config = dict(
    num_classes=4,
    arch='transformer',
    fused_qkv=False,
    qk_norm=False,
    subsampling=2,
    init='lecun_normal',
    max_steps=28600,
    final_lr_fraction=0,
    weight_decay=0.1,
)
Rows from block 7 of a small sound classifier, named by matrix and row number. Rows with one number belong to one neuron. Each number is 128 + 32 x the weight over its row's rms, rounded and kept within 0 to 255. All counts start at 0. Numbers have three digits each. After the name is the row's rms in percent of the matrix's.
Before each neuron's rows are labels from the 100 clips, of 14976, where the neuron reaches its highest value: "peak on" is the class under the peak; "responds to" is what is common among them. Only what is clearly more common there than usual is listed. The data: single English command words and digits, spoken by a formant synthesiser in many voices. In brackets: how many of the 100.
# fc1: MLP up (model.blocks.7.mlp.fc1.weight, 384x192), inputs 128-191
# fc2: MLP down (model.blocks.7.mlp.fc2.weight, 192x384, transposed), outputs 128-191

peak on: /ɝ/ (36)
responds to: voice: deep voice (73); /ɝ/ (56)
fc1.11 094:086082059134132136144125108113144113170144077154138209127108090129100155130114146130145130153088101131133121056126107224128154122112097141131128077120102140120118098152129113124134128246126122
fc2.11 087:040100110102064135077131148078111076112154134117091205117097122193126117103075178107180147101099084139140148136115144163122172125098145092099144104028150137163106079147131113157097127096127123

peak on: /oʊ/ (25)
responds to: voice: child-like voice (99)
fc1.335 113:123099099132161149146155083166153200141075107180113149188118072079183132108138110124098120156079117131099125125085101176172187162161134155129109153125124160137124136118119205115149120131157103
fc2.335 092:099101110143130157146140106109137139140141133151104142107103138185130046111126156124188131133127127129095138127104145141115108139141123147112139095067092134140165124116156147136128097139103131

peak on: /oʊ/ (32)
responds to: voice: child-like voice (99); /oʊ/ (41)
fc1.212 115:105104097126166155131166103145143160166072082174119163202107071078203114117139113126093140174028113144122113106088082180154157166165137149109103163128135180134142126119117172126137089116142137
fc2.212 095:103125151127098153108161118152109108122167160112116169128111156207105099099112157117148131131120126095101123105141152116106114152136131125093133078071123152101181151121167159146116102125129131

peak on: /ɝ/ (51)
responds to: voice: deep voice (89); /ɝ/ (68)
fc1.124 092:118098061135120147155124139109125092160149098155144196149134084131105136125144124168142117133092125137151100065156133202133158154108095140148130066129125132101099083149118101150111109250127143
fc2.124 091:090091146120084130086125150104103102108152117153130219130115128210124102119102160099157154102090090131153136132127123140131138124073137093124147097040176143164105099169174116145143117097127122

peak on: /oʊ/ (28)
responds to: voice: child-like voice (99)
fc1.321 111:100088088118157154129157096147144164155086091174118156195092070086173133121117107103122108159038101126109121117072088177151211155148133149119100163130112164183095139132129182114141151147149135
fc2.321 090:095110110162127167142167116091126123108152152127112167129096187191109058087152134120145150116128123070111108119143137117115134139113140142099146107072124134163136125131157140164141089126093137

peak on: /oʊ/ (33)
responds to: voice: child-like voice (99); /oʊ/ (42)
fc1.207 111:108090090141169165133158093148144163161074107190119158195093064095206131123141111139104143170037099157110108112080082187168151165162137142128089155124124165130137151128118189122144084113145117
fc2.207 092:114144147134081156129172110152124124118165167128117156138104176229110068105136130136112118127125143086106125119119158143104086134144126139089140092092141159122171157117159146135113111110130146

peak on: /oʊ/ (26)
responds to: voice: child-like voice (99)
fc1.110 110:099094098132166153122169101161152159159078083187127158186093105097198147127143119094087127158063105172104174123064078169174165174171145136103090147135118147146123123119122213113171103123136139
fc2.110 099:126101143147123124123181060166148161110184176146119135172088162199095100117141141111109130131116103113090148076079128127090093125124139134077148112117126140116130137135171170105154115147083144

peak on: /oʊ/ (28)
responds to: voice: child-like voice (99); /oʊ/ (39)
fc1.370 110:100097105126147164122158109153146147164095083196119154197087073076196138124135100124099128166046088170112115111076098197153162171153124141114092172136140168127147137124109182130138104107144122
fc2.370 103:132130132147096151127166106147116123124155157126119144166107164198118070108129137131105128130128132125103135110123170127107095138141133134088152101058140132116171143128151160136135111119112132

peak on: /ɝ/ (35)
responds to: voice: deep voice (67); /ɝ/ (50)
fc1.333 088:092097071123111141146114144135139108160151102158131179110100081130088157171121135110165100135103102140148133042130126202134191123105105146112140064124088144126080091150111101125084109254148127
fc2.333 084:068093139128091154102129145078096095114146110134114208106095127206144087107096185115205130108100095146140138144133142139148145108100146090095138093063147165166119090143181107139135109089140136

peak on: /ɝ/ (36)
responds to: voice: deep voice (68); /ɝ/ (51)
fc1.248 097:111105055132080143144119118117140096155157103147152178096132091122092153160138118160135136127117127148163105075125118233126150114104102141139131080121082122126096101162134077144081126235140099
fc2.248 099:073085138101067123070120162070105086102139124134105192124128141215136116128088176114186157086110091149151166159120138163120146108090153091118156107049162130167120083147164103155122127080134126

peak on: /oʊ/ (25)
responds to: voice: child-like voice (99)
fc1.111 113:095102086131126156141150102136149153159072084175130168170095087064183146118125109132126136167044110110091125119066100187171181144147134156101094146137119170180120127134114162135164130129152148
fc2.111 089:107140138152065148138136133087117112116162139111115147085110193203108071112136130130153159115140164096154119131140158123108110112109124117107153105062143116150163131121166086167101101119115133

peak on: /oʊ/ (28)
responds to: voice: child-like voice (99); /oʊ/ (35)
fc1.365 115:097107103127159160125161096140163153163084088183116160194098083086184105114128107119104115187024094165111121097079085189162178158163138143134097161134140174139126114122113187118165108125149141
fc2.365 090:114131119147112171146167081168120152122156151132105146191091169205118080105129134124087129127129130112099136121117152116108091132154132151088144101065162128117151127117150163115131108110120124

peak on: /oʊ/ (32)
responds to: voice: child-like voice (98); /oʊ/ (45)
fc1.183 087:097082088117146140112142108146117161173089056190107153153076068077174098127100125143081107137094109127118095148097094160150160145121108142079123170111104160146128111131122159107132127110133141
fc2.183 100:068128114160089175148148128101110100134154137103101175088071135174118071068120141133153123136103148073144106130162147134124140133122120084078123099051125169154132108125136119157116122125147139

peak on: /oʊ/ (27)
responds to: voice: child-like voice (99)
fc1.210 108:130095106127178156128159096152158171159068078180121160203102079075207115138133112140072145174052086156093114125096088190165163156153142144117104172132128179112139136125122187115138098108144128
fc2.210 098:114126128150108162129146106138117119140143133148119163150110145212133075110127151130110124143109126128096137128115143135129085129152124145097137090076132151105166138135168155154125114107117123

peak on: /oʊ/ (30)
responds to: voice: child-like voice (98); /oʊ/ (37)
fc1.302 113:113104079135161160124159103153144153146069089181114160199092107087225140135139089104091124179043092160105126108086077162164182169170153137110092154129126157129131142128121190129171110106134129
fc2.302 102:144139132167129163139203065166151133099173179130135141177134189203098078100153119129106105131141123103102106090106147134085086135145152138108116124133134159090159176111152168122120118121102157

peak on: /oʊ/ (33)
responds to: voice: child-like voice (100); /oʊ/ (43)
fc1.179 108:099085109120153157122146106144145158178087070184110145211091067056198118127132099129104121169044100154108114095085117192143168182150122154108102166128158174128142131122105175139140117104154115
fc2.179 103:121126127161110147144162115142107133127150138103125150131086172196118078109138135136109136120143131125113149123141168110114107133140129131079154110054138120131159126126147145136135126118115123

peak on: /ɛ/ (25)
responds to: voice: high voice (100)
fc1.359 098:104121183110126131129168089148168126140169226180118109128164139149107117111126126112116122155128060093127109054094154177104136125154133137131110077159115141146153112105094133123140120180104139
fc2.359 100:161136075137141123128136111154117153117098125110121126167127146114167121090106147104108126125132090122088140157116142114152095127149126160102126094066107126108127125138086173116124106108115109